From a checkpoint of a small multi-label image tagger: norm layernorm, width 128.
Rows from block 3 of a small multi-label image tagger, named by matrix and row number. Rows with one number belong to one neuron. Each number is 128 + 24 x the weight over its row's rms, rounded and kept within 0 to 255. All counts start at 0. After the name is the row's rms in percent of the matrix's.
After each neuron's rows are labels from the 100 images, of 14976, where the neuron reaches its highest value: "strongest on" is what is common among them. Only what is clearly more common there than usual is listed. The data: rendered solids tumbling over patterned floors.
# fc1: MLP up (model.blocks.3.mlp.fc1.weight, 512x128), inputs 0-127
# fc2: MLP down (model.blocks.3.mlp.fc2.weight, 128x512, transposed), outputs 0-127

fc1.355 100 [122 120 144 139 144  80 168 132 118 127 123 140 129 141 147 172 123  98 125 107 105 184 118 134 105 151 147 109 132 154 129 132 110 104  93 118  98 123 159 128 121  99 142 125 119 123  73 130  80  76 119 130 170 173 117 102  83 112 111  94 123 108 142 148 168 160 196 127 141 166 114 150 159 106 126 163 137 162 141 150 139 119 125 137 148 157 138 119 145  96 116  96 127 123 118  91  86 132 111 154 132 149 128 158 136 106 103 117 120 146 139 126 124 148 104 108 137 125 132 124 121 119 156 156  80 185  91 148]
fc2.355 092 [124  91 102 168 151 114  86  98 125 142 127 125  92 118 135 105  99 135 122 182 136 110 134 149 148 139 118 137 119 138 151  93 171 147 147 212 160 109 136 114 116 143 167 119 152 143 117 156 130 151  90 126  98 182 138 114 115 102 134 110 117 118 147 125 111 137 120 125 145 111 132 137 113 118 120 126  43 114 126 102 133 136 145 151 129 126 120 159 149  92 137  80 142 143 134 131 136 141 178 113 129 176 121 140 122 115 134 138  80 142 107 129 128 133 131 129  72 124  92 100 155 126 117 158 136 111  82 135]
strongest on: spring

fc1.230 068 [168 128 150  99  91 148 192 134 131 127 136 143 127 157 148 133 159 132 145 105 115 144  80 104 151 152 139 125 150 146 112 155 107  86 189 199 138 124 134 103 154 120  77  88 152 155 136 125 136 153 129 119 138 159 150 115 130 143 132 134 110 130 103 116 148 113 135  98 119 152 136 165 137 146 126 162 126  70 135 124 137 118 140 194 142  82 111 150 115 157 119 115 124 108  84 113 121  89 116 119  96 139 141 132 129 103 147 142 122 132 139 112 144 100 128 146 101 168  99 134 151 127 150 124 162 156 112 108]
fc2.230 064 [113 168 148 155 111 138 159 151 120  85 117 115 135 122 138 111  95 129 137 123 137 108 108 147 126 119 112 144 140 179  99 118 114 131 165 140 158  93 119 114 138  90 109  94 132 145 165 121 143 112 112 157 108 107 128 137 166 154  56 131 148  87 141 129 188 165 108 127 148 114 108 157  99 105  93 140 145 170 113 181 121 124 134 152 120 110 134 133 129  73 137  90 125 126 119 131 156 151 156 105 144 153 126 158 139 101 198  82 116 110 102 140 125 134 119 144 160 143 115 107 158 113 105 121 110 120 125 137]
strongest on: orange object; its colour: orange

fc1.134 131 [113 112 136 138 150 118 114 152 127 148 126 144 177 136 161 165 137 147 141 134 141 144 139 134 167 185 134 100 106  90 196 122 139 135  99 141 154 156 178 137 147 115 141 131 179 125 155 119 206 118 124 139 138 152 117 116 124 135 147 140 129 131 101 120 128  85 108 162 182 130 120 113 113 144 130 107 106 153 133 122 147 139 138 129 130 121 138 184 137 125 118 109 138 110 124 149 118 132 163 146  92 158 118 113 138 114 101  93 138 127 122  88  75  72 138 162 112 129 140 124 123 128 114 158 152 162 144 169]
fc2.134 126 [127 155 107 114 112 136 121  94  69  92  83  55 137 148 172 141 131 135 126 156 155 131 122 103 132 116 103 115 138 137 164 111 130 116 109 124 139  74 156 124  78 137 131 109  87 160  94 128 145  94 121 105 105 101 142 136 139 123 123 101 120 123 159  93 116 143 152 141 159 121 152 127 126 143 139 163 101 117 136 154  99 113 118 117 165 168 122 156  92 127 156 140 123 170 157 116 113  68 123 123 140 150 145 111 153 134 117 148 166 145 134 173 124 146 159 124  71 146  98 135 111 146 124 111 129 149 129 110]
strongest on: octahedron

fc1.140 141 [166 113 115 143 152 173 130 142 148 125 133 131 155 124 116 146 121 146 164 130 153 111 123 105 168 138 136 140 139 144 156  61 130 122 114 118  93 106 129  98 134 142 121 128 120 101 140  96  74  96 116 140 163 156 130 102 115 113 189 160 142 135 181 137 120 142 204 157 160 152 101 130 137 110 153 130 138 117  93  98 130 103 151 183 133  99 137 125 140 138 138 119 136 142 139 116 136 121 148 111 139 143 115 102 156 145 130 126 134 102 118 173  93 153 172 133 148 138 109  91 119 117 140 134 175 110 111 173]
fc2.140 115 [126 121 115 147 114  89 177 117 123 159 128 150 150 124  88  86 104 131 154 127 129 138 103 148 138 108 114 119 115 208 142 125 119 148  96  78 129 106 135 107 121 117 176 122 146 114  96  79 109 189 123 115  78 136  98 115 104 103 107  85 140 140 137 118 125 183 152 139 115 130 137 124 113 110  98 130 121 137 120 123 140 176 137 137  88 118 125 130 138  92 149 100 147  82  94  82 103 131 125 143 146 129 104 151 132 136 115 125 131  82 165  93 151 128 164 133 130 122 124 128 119 158 132 120 151 138 131 161]
strongest on: spring; largest object: spring

fc1.26 078 [167 139 101 122  66 147 207 143 115 120 174 144 112 133 125 105 107  87 125 109 151 146 126 141 198 146 110 137 133 120 114 150 112 122 155 150 173 138 147 122 160 101  80 111 129 149 160 156 134 130 148 119 135 156 159 131  84 134 119 176 139  82  79 122 177 100 112 134 104 158 157 129 164 160 135 143 103 123 134 120 142 156 105 160 128 125 142 145 149 116 167 101 157 121 106 129 141 139 154 123 103 129 147 141 166  89 135 120 116 150 147 114 145 108 119 133 122 147 119 147 123 118 126 133 148 112 136 131]
fc2.26 080 [120 174 124 149 120 123 167 113 168  82 114 102 120 128 135 150 130  70 148 102 120  98 120 124 142 137 115 106 133 185 136 138 121 163 125 164 119 108 125 123 113 119 161 129 155 165 126 156 131 128 147 129 129 152  98 145 137 128  80 190 141  82 159 107 177 136 108 133 133 107 113 176  78 115 115  92 139 122 127 154 134 102 113 145 126  68 112 137 113 115 176 132 116 130 106 112 139 145 125 135 102 131  99 130 176 119 134 106 127 114 117 140 141 142  57 141 122 103 122 158 133 144 123 135 160  98 105 120]
strongest on: orange object; its colour: orange

fc1.172 082 [133 123 121 119 128 144 129 101 140  74 147 127 141 121  96 179 127 121 144  64 146 123 139 132 128 148 113 131 132 204 123 132 118 121 147 171 120 150 100 123  71 132 169 144 148 126 113 100 147 149 136  80 106 160 197 113  94 109 129 108 119 103 149 137 144 126 132 163 111 141 148 122  95 139 128 155 147 163 167 102 108 131 160 109 129 136  74 134 139 115 121 150 110 164 127 110 153 119 140 136 117 164 154 130 114 173 116 150 150 171 156 104 136 102 103 127 137 160 129 146 116  96 167 133 118 131 117 130]
fc2.172 090 [126 144 123 132 121 162 125 174 162 195 130 145 109  97 159  92 144 137 104 160 138 123 133 158 124 129 108 148 114 106 123 111 156 146  81 101 118 140  92 152  98 117 107 145  92 157 119 140  97  82  94 198 104 143  74  98 144 150 114 142 115 161 144 120 109 127  94 111 128  99 142 155 175 125 137 142 102  87  98 136 130 136 125 158 127 121 157 125 128 101 126 101 147 120 148  93 129 126 130 125 133 117 113 119 112 117 141 125  92 100 109 143 140  97 142 129 133  93 147  80 183 144 119 159 117 124 136 160]
strongest on: spring

fc1.164 119 [113 106 102 151 136 103 132 111 147 115 135 162 171 145 123 131 150 102 130 128 163 129 119 124 110 120 153 108 150 199  84  95 109 125  41  97 126 130 123 120 114  91 142  77  96 122 124 143 116 120 144 139 152 156 150  87 127 168 139  96 157 109 133 126 164 160 154 139 136 163 111  90 130 135 125 148 135 136 138  95 129 145 128 121 116 134 120 151 169  97 143 104 116 107 176 121 123 125 130 121  95 122 136  69 143 142 128 136 179 152 144 107 107 124 139  92 138 132 117  76 132 157 133 129 147 121 127 163]
fc2.164 118 [121  86  52 147 157 122 152  99 137 140  97 150 115 147 109 113 146 125 162 150 134 146 113 140 131 125 100 112 160 180 168 120 172 119 110 107 102 153 129 136 106 121 156 123 158 131 155 137 129 117 109 118  97 141  76 145 130 128 107  98  95 115  97 147 157 128 131 110 101 116 124 100 104 104 141  77  96 105 119 130 103 139 129 137 106 171 151 144  98  70 135  98 147 162  85 147 156 147 105 148 149 119 120 137 127  92 148 123 111 123  92 133 161 116 193 142 102 158 114 128 126 124 133 149 109 124 133 126]
strongest on: spring; largest object: spring; cube frame

fc1.328 082 [103 154 138 116 116 156 138 137 149 143 144 118 135 115 132 145 120 109 117  92 156 122 134 117 115 107 179 140 150 134 152 114 131 134  88 130 143 128  91  91 125 128 143 114 134 134 110 153 125  94 143  82 173 122 132 160 118 112 119 114 131 124 186 158 161 102 152  95 148 131 103 211 152 107 109 105 179 159 132 162 135 127 128 157 168 159 141 123 136 142 122  81 113 110 138 117 149 144 193 139 170 180 120 144 135 132 121 168 125 135  96  93 163 129 118  90 117 145 148 127 139 107 125 142 134 156 122 152]
fc2.328 072 [141  82 130 152 144 114 118 136  94 161 112 115 124 127 185 104  96  86 138 128 136 138 144 121 123 146 127 115 123 130 129 121 142 134 109 140 127 102 147 100 105 112 101 116 162 161 105 104 131 125  29 126 111 165 149 112 134 171 138 128 134 107 121 101 134 195 116 133 176 121 124 131 140 129 141 112  96 116 155 104 129 113  96 119 145 136 114  91 155 104 168 143 132 118 181  99 122 120 153 116 114 123 119 182 124 128 137  87 151 113 140 145 100 145 109 117 131 177  94  93 122 144 139 117  96 134 136 168]
strongest on: spring

fc1.156 067 [ 89 112 112 143 123 101 156 117 144 119 135 131 122 111 147  98 140 167 137 137 133 105  91 157 157 151 122 120 128 116 122  97 104 164 134 150  98 113 131  77 147 123 141 178 108 162 206 165 123 101 138 114 159 137 147 138  99 135 115 162 148 140 105 131 129 127 177 170 105 163 129 109 165 149 155  95 110 125 113 127 154 123 147 155 147 119 131 141  99 107 145  82 147 130 159 116 134  76 153 118 126 113  85 132 195 126 130 137 140 145 114  87 148 106 112 151  82 145 114 147 121 132 109 112 139 105 118 120]
fc2.156 072 [177 153 136 166 138  95  97 141 116 110 103 122 106 133 117 146 111  38 128 150 106 158 156 138 143 130 143 125  93 157 143 105 139 141 131 124 139 107 117 151 125  90 137 123 112 132 107 132 108 160 116 127 147  84 109 119 122 138  62 149 121  84 132 118 144 155  63 146 123 134 116 122 115 135 119  69 133 106 136 126  72 167 129 125 118 148 150 155 148  93 168  88 125 126 119 119 106 157 125 110 138 144 146 146 144  97 141  95 110 101 135 113 145 144  83 119 125 129 134 155 123 154 151 151 141 166 118 111]
strongest on: orange object; red object; its colour: orange

fc1.447 114 [103 106 111 143 123 139 126 112 131 134 106 137 112  99  91 152 131 140 142 114 152 127 159 126 152 175 101 112 135 133 139 162 102 125 129 137 163  84 124  93 112 115 168 204 118 151 140 138 143 145 116 128 154 130 134  99 120  92  85 112 133 135 165  94 142  86 113 163 158 153 149 150  88 154 169 136 126 120 141  80 151 107 119 126 120 133  86 131 126  98 116 126 113 166 155 153 136 140 110 110 148 120 137 136 116 183 157 118 121 164 104 104 173  87 126 121 149 128 111  94  82 123 143 146 147 113 175 145]
fc2.447 112 [144 182 124 132 141  85 134 145 132 201 158 195 164 106 127  99 137 116 142 134 153 161 149 145 137 154 160 130 123 108 119 136 116  82 127 138 116 122 128 112 109 144 130 116 160 142  95 136  93 110 119 128 106 150  90 102 138 123 129 118 107 155 117 172 128 138 136 131 147  98 156  72 123 165 107 112  99 130  99  80 130 145 158 136 114 142 119  89 147  91 129 159 137 117 133 136 155 114  71 160 112 158 158 134 124 116 156  87  97 120 119 144 129 104  91 103 139 117 101 165 131 112 144 143 117 140 110 119]
strongest on: spring

fc1.173 099 [144 125 120 146 151 150 135 153 137 155 128 136 186 122 133 112 145 124 121 141 169 122 135 131 136 141 143  98 136 148 125 176  82 132  88 118 150 116 148 135 120 151 152 121 153 131 127 119 152 148 156 113 156 134 156 109 143 175 142 133 108  90  70 130 141  87 124 150 154 130 146 111 118 158 109 139 127 121 139 119 167 119 103 102 110 124 117 157  85 121 112 132 146 124 147 112 109  70 108 132  91 129 153 112 126 160 141  95 164 146  99  71 120  79 134 170  95  94 117  90 110 133 143 180 167 113 117 165]
fc2.173 109 [126 131 121 129 126 132 142 143  96 121 136 186 103 126 133 118 133 131 134 108  92 111 103 108 133 119 164 114 147 109 123 166 158 139 163 119 117 137  74 162 140 137 123 161 115 145 148  97 164 157  97 105 143 135 143 112 142  82 108 125 120 167 113 138 114 145 105 106 125 133 130 126 143  90 138 162 116 147 109 144  77 136 148  98 146 143 117 124 123 124 190 140 129 110  77 145  87 199 160 159 140 131 160 145 116 118 138 115  96 154 177 155 135 132 129 106 163 163 121 150  89 159 117 131 118 141 151  80]
strongest on: spring; cube frame

fc1.17 108 [120 116 141 112 148 152 129 136 120 152 133 107 122 151 146 162 136 153 133 147 133  98 121 118 136 111 142 137  80 152 123 119 129  97 117 120 147 138 171 146 141 147 131 131 104 119 117 129  98 173 128 148 133 160 139  93 115  99 125 136 135  72  52  95 146 148  89 108 131 104  94  40 129 120 152 138  87 139 104 129  90 141 120 108 170 106 155 143 141 153 105 114  97 112 118 129 102 128 105 123 120 166 134 146 138 135 116 117 122 132 131 112 113  85 143 119 146 168  85  92 178 112 138 100 115 118  76 123]
fc2.17 112 [157 128 111 104 106 141 110 123 141 160 126 146 148 170 116 112 138 132 115 148 158 127 140 135 146 124 100 126 170 153 164 131 112  80 113 156 110 126 139 130 140 132 148 130  78 138 129 111 145 133 145 164 111 130 129 116 150 106 126  94 153 115 143 149 117 100 141 136 135 144 200 155 114 142 136 162 113 155 152 110  94 136 111 123 136 106 141 176  65 113 153 142  66 135 137 114 165  86 126 144 139 184 160 121 147 129 118 145  97 127 111 125  70 103 155  68 110 106 102 139 120 112 152 116 137 124 153  99]
strongest on: octahedron